config.yaml
arch: "transformer"
model: "sound classifier"
dataset: "melodies that start on their tonic, played by one synthesised instrument"
train_examples: 26041
noise_aug: 0.01
time_shift_ms: 50
n_mels: 40
hop_length: 160
input: "log_mel"
spec_augment: false
win_length: 512
targets: ["tonic", "pace"]
num_classes: [12, 3]
norm: "layernorm"
norm_position: "pre"
hidden_act: "swiglu"
mlp_ratio: 3
head_dim: 16
fused_qkv: true
bias: "all"
qk_norm: false
layer_scale_init: 0.1
parallel_block: false
dropout: 0.05
inner_norm: false
moe: "soft"
num_experts: 8
moe_every: 2
expert_mlp_ratio: 0.25
slots_per_expert: 2
shared_expert: false
subsampling: 4
layers: 14
width: 384
positions: "rope"
pooling: "mean"
loss: "cross_entropy"
residual_init: "scaled_by_depth"
optimizer: "normuon"
muon_scale: "original"
learning_rate: 0.027
momentum: 0.95
nesterov: false
orthogonalizer: "polar_express"
adamw_lr_other_params: 0.00087
max_grad_norm: 0.5
l1_shrink: 0.01
max_steps: 8400
batch_size: 128
epochs: 41.3
lr_schedule: "cosine"
final_lr_fraction: 0.1
warmup_steps: 420
weight_decay: 0.02
adamw_weight_decay_other_params: 0.01
Rows from block 9 of a small sound classifier, named by matrix and row number. Rows with one number within an expert belong to one neuron, the router's apart. Each number is 500 + 50 x the weight over its row's rms, rounded and kept within 0 to 999. All counts start at 0. Numbers have three digits each. After the name is the row's rms in percent of the matrix's.
Before each expert's rows are labels from the 100 clips, of 14976, where the router gives the expert most weight on average: "top examples" is what is common among them. Only what is clearly more common there than usual is listed. The data: melodies that start on their tonic, played by one synthesised instrument. In brackets: how many of the 100, against the usual share in percent.
# router: slot weights (model.blocks.9.mlp.router.weight, 16x384, trained with AdamW), inputs 0-191
# gate: expert gate (model.blocks.9.mlp.gate, 8x96x384), inputs 0-191
# up: expert up (model.blocks.9.mlp.up, 8x96x384), inputs 0-191
# down: expert down (model.blocks.9.mlp.down, 8x384x96, transposed), outputs 0-191

# expert 3
top examples: tonic: A (29 vs 7.8); bell-like (27 vs 5.2)
router.6 101:530518490502502467522557440492412387412466527506481553492488494451510482483453447517496464478535530481545477458500497513487502544496471500410486499577435477456519449476631435563579583485441425498446572494439486596489517540447450467513484574481500581483522561526504486482374536465491484522518518424589532511540592508473503588516495499514454416483480578533478460501415490589568505558454518536599549594498531532446527403400498565427425616575552526495497507352585574487524541582603488420520512471466435575462550478523546522530467446506456521532521407410519562520516612544495497443
router.7 089:581514456545526492587507438539435437440448577489456498510492546444565466503462476575468473553514475543576438497466483529534502538522499442375524540501448452492480482477576527492587559496439517486512529461451540512537570562457424516452468538409570565424515594593494560477419546452472544534597576499536523521615537509486442542493484477460464469509443584512540451466499530543513495521435491552544604668546520555512495413384536593490390643560526502547557515336581577464593495549536534482536562488510514509518573487547531479491432458539439495559486455420445499542546611534536464536
gate.0 077:473515499490501500425507511548502506249500492550500439502490471497551494495522479532521544500500498446512454489505507500512531495522506442286585493514507502503500522470499502522515488514486576498687501503501537527499466500507459484513499460503490453497480374525504481567500491474502499529499492469501474507523532488506456505500512461500497497470481456535341510511502541500501494450525506500503505448495500466491581497526505507569522485424552517435500536470575565537479478499502505518505461504519444507515515471490497750525489495645471434597482499513505506605515487506476494496
up.0 078:518500446519497459502498645586449493517494422552497500499500502485515501478534523518497502506500365579462504497504656508482502138526513496520549266504458491432489489429500503561489510494501515495593508505509555490493493433499483500456510510495484507479477500494495460489467485594511508493494519507499504501522492513512468515496468533452500581499514529479503552478507527501497502501519511500502489454500505495518388501497499496517481498498493505402471520492504505515360492497434498463491725496506537503452504477499488513499498501463505477668508450680493498661512499557329464500
down.0 078:496570592507534515497503611408285488500483492660520500500497501494498511498506217541488520495501418479502501501356493544499495270510488504537506525547526484426498452499459492503494523496496467497500502356424503492496486527504469465500614499493494507445493397513459501588494534500555505528511499516499493538429537502420500498403637501490501497517391509498495515499501505344347576493500525502515483413498501583503483622539502501494506499503524425509496509565498474490465511492459511600490494388380606463452665500502545502505507471423559545515557532398400499500517514491509500502

# expert 5
top examples: vibraphone-like (39 vs 4.9)
router.10 095:500516539506506506542459446454357413363501583407478540494473547538493475519512476476531479469578482467579434541518466430542462543480493472437472461488515527520585481538617462560522540468498515581487464477426572610545558541504511522549563609498462533470515545579487459507470533476489517544524511433517459581549511547513462566544539474493552474496440539509569411501421573457494447509453567517494533617511555510463487486405520495484407533555542555395565501379556516551472568556530546477505464553507429580552531444550458568584523455467475528489506438390560568485496558538568443507
router.11 093:575508539540476512509513484467380425450457574474473515461492587557433511525456475520514526501579542484574444593475438450618499499506481419363467527508494483496531408429557427506527546483388481504503580449453488555519504504489499520545502529541473547490485558480427496522452527462522466485532551440555449487602548478457490511489530471472445471481496612491514384521498453542509521586488548550522511566554551590481542479512523580479396587534560537402546432387620586501485591470557542525573556585473421482503586375554478464545493527513465511453561471462515483453567594536504542486
gate.0 149:495489496498502577504512459497534484691502499494499510498503480498502501469501502503491501499500464501471497520500468500501504498501484493024541523500493498500503499495500500502502506506497506502494514502490495535508524506496544496503506510504492505501518506559498879496537502482495515502499503520499542500500483593500475553497504504498492508497519497521500496351499576498494497501503668481498506486515504416492371502506496484499518499480467500484475515506498501511477498505487499502502362500500424368504498495505486561498505475459483468473496500396502502486442501495500493506
up.0 102:499500501499501580633510486485540483780497491462500505502502492499500497439493503501496531501507489508498487516504463499501504494487464492232533592483485501500512500491500499525505517503487516494495500506487488481517510513495520498495507512507495522509520519571497737499610503499487501500493506514501494504498492597500276500494512499431463508494516473501472485335500595499499478481509610500500500521494503390497381501504500491500518496472463500499496506502517498500445491500468501502501505501498392341498511487508410502461503476496471486492495511402518501451476500496657496502
down.0 098:511511500480479478496503390508497504618540500507561497507523412454446461538496520546470519494524491473551503496473486536525523463475447481547482517500500480479518502612559516478545531532501351492499485503505421489471454536533481478564518521490513376517612410533512518542392502527539519525514539499519473520485520497462534500497663575434482758442512489583499508488539492506500442389489464569524416372408552415484521522497502518482477528558503462492502599489522516489519511501492511576482491557469521565463507458506500491489458507487540468499522525573419499536491511472500469494

# expert 0
top examples: sine tone (33 vs 4.8); tonic: A# (30 vs 8.1)
router.0 092:529555588511553440495548492442385485380429556417499507496521542500501433503531439446583423465505507435541486527478421488608566513468487523461457522522454514519551360517559425492543529499473440482494534535500483582549508498414543476548498544533537570444508587563442478467379529466480489459516532411497540480507550538504482582499558455468437493546472532532499518554539451518516479522424536550572585542437463501450523425450507561532446557501576577423572479464665601494489475562501517507466502466529581539545452474478491476520535483459468522534475449444458485472518618559504550513
router.1 094:608586540537518471483529489520419471338418565409582568584537519490489464500533469506580504500485517448581520543482442432549526557506422475406478488585487534501477498549540446534514586469537524465517476479456461553529532470419493518509537567506461513409493586547536547411490586470486553490436546431578561536524590546526494534545540487480474461484411566488519448513527512541529519503415503594565573522472507525499560416519507494459458503430528573474573472452621575513520477507520587455523505526545518553438493546511515525524532461524463544504438400474489542556477537543555557528
gate.0 081:512495510498486614423482455500513527484558486490491457507443500519506495497534546473494285506497502482488503518582488493528508500477505525348495784502500613510497496505507500432510512501500486510499497469486531468476499546525511544494492496501502533399491487498501498472514514554497504522499498376551465502516520626507499473509489497492495509498493386517550532464505366486502543481499475503499508517501493491501354548513479514501471502497516509506428513568504540466246505496500497504503545496464424492507522507500465519457487544441476524551375511510500533284486502499670491473
up.0 121:540489522495500447508509497499495498496533497532501497493493532504516485501495502509504601504525501487516491511496510493501513500517496493094515505500498497500505496430500549460499501500501518504534481556479497505522500507504500499502452510512471509464487525501503428498503495465502523508499500528500497498512517516493486556502493507437493241500629476513498496443494555502499495498507484494492502515486502501503560500496497488500493470501502501457494540489493533500441500502507500506491500491513518504498514550503546537505485509446494478500497492477489513459392500498515500498
down.0 095:527504488488475563374465502518426561478590496524488347518511482502500445502495364491563500507449481502502439521501434554525489535500537504432422598535620499513502464376460470407437445512375579504514505498486522498521530469487406515539493495494548469348496555503592499500499484575480613513491494487632460496557498419516539446545496536270473386502500506519454604498564533560520431469518521512513383505496516548420493507482534606499489491432555496315584485427543699530498468509551500490390510506502501533509467464474528480500499510513467492558520582401468503583488481480419502503

# expert 7
top examples: reverberation (67 vs 29.9); pink noise (45 vs 7.5); white noise (31 vs 7.5)
router.14 107:528556479466502469459412510512553482568574448520481556476467482499485526517472489530487561467487470418477560449530429616430430495657428494531478453513525511486557583488485578509574424527478606444577449503510400467511393496585489578512422424534498468484554393486492494583543399514457475536414523486421466472394486437514496475498520494552560553485529465503535495513463493381534461478520527463512521397529474477451450518601566463374590459476461454483422576503442563579459482535461510591490424604564567482513457547513534437501555544488571440392443512559486460559478453469469454540
router.15 115:596519473544574491456459533431537494569602453559506487478511486511541543531484478526529567497513503454494534456497422520453486455549491492601498526482561565475484582470568595522537455517451541415590421478539473429512498503581557533521496454524450446477537430470452489523570439504500494450508522556373453512437442510541499478481494509525574524463484461548497468484469527413494484463500525497462475417499509556435439471588540425442586485472404394558458583553456522534521492464431544589449497598456525403455556499483546497526512551497535446430439557479481453543412458411489511514
gate.0 101:842527492512492493718500495604484500505498502510500457498497504495500499506508448506508281508507426500505505505494568500499506499498494463532664298509513507500494498545497498512483491502495515503502497472500449564526502493495501497513532481503444510493538534493500643500470481485499465502451505496495498506503502432512448510500491505571473487558499470502441498494495529501500473498499491492499504509512502500504381529503480500471502510507501501457499447512458459501540502496512500581486505488413320459487532499496362514487493512516521552505503496548494555528494482541475502501
up.0 121:409496502504499490239497461544489455509501501481501459500494499506516524504494527498500504497500522497507498497501521494509531502512508500502461541499500528500503502486498422496506505501502500499507496573528503508501500498504501512494423511490512494730477460501498402500500501572498500500502498462503500498508494295491546494497518495471500513498569516495527495477502505500500486500486525510499498482504499493500507491501499499492794476526503490483495514499501534498492497527508503506504517499425627506503498490495585563448506576363496484495460443526500503451526501515581499498
down.0 112:485513458456507561517484492500403536447532461489610414506509558473488520492518518486476453654571509500528450495488295585585449490562495543593499502477485622498493535541604410509535499415486547577501513493515492460495625486587495525477524494540512496575574461524495497509544402563494470517520492488558520488466645512416478448526434496486503570499594541490528503539496574521453540525496489508520465603472498502454532452504655474443695503501507507520562498498497535499498458490503561493508484439511552569515454488496455532498461457499496537494620577397433479558451523494499483531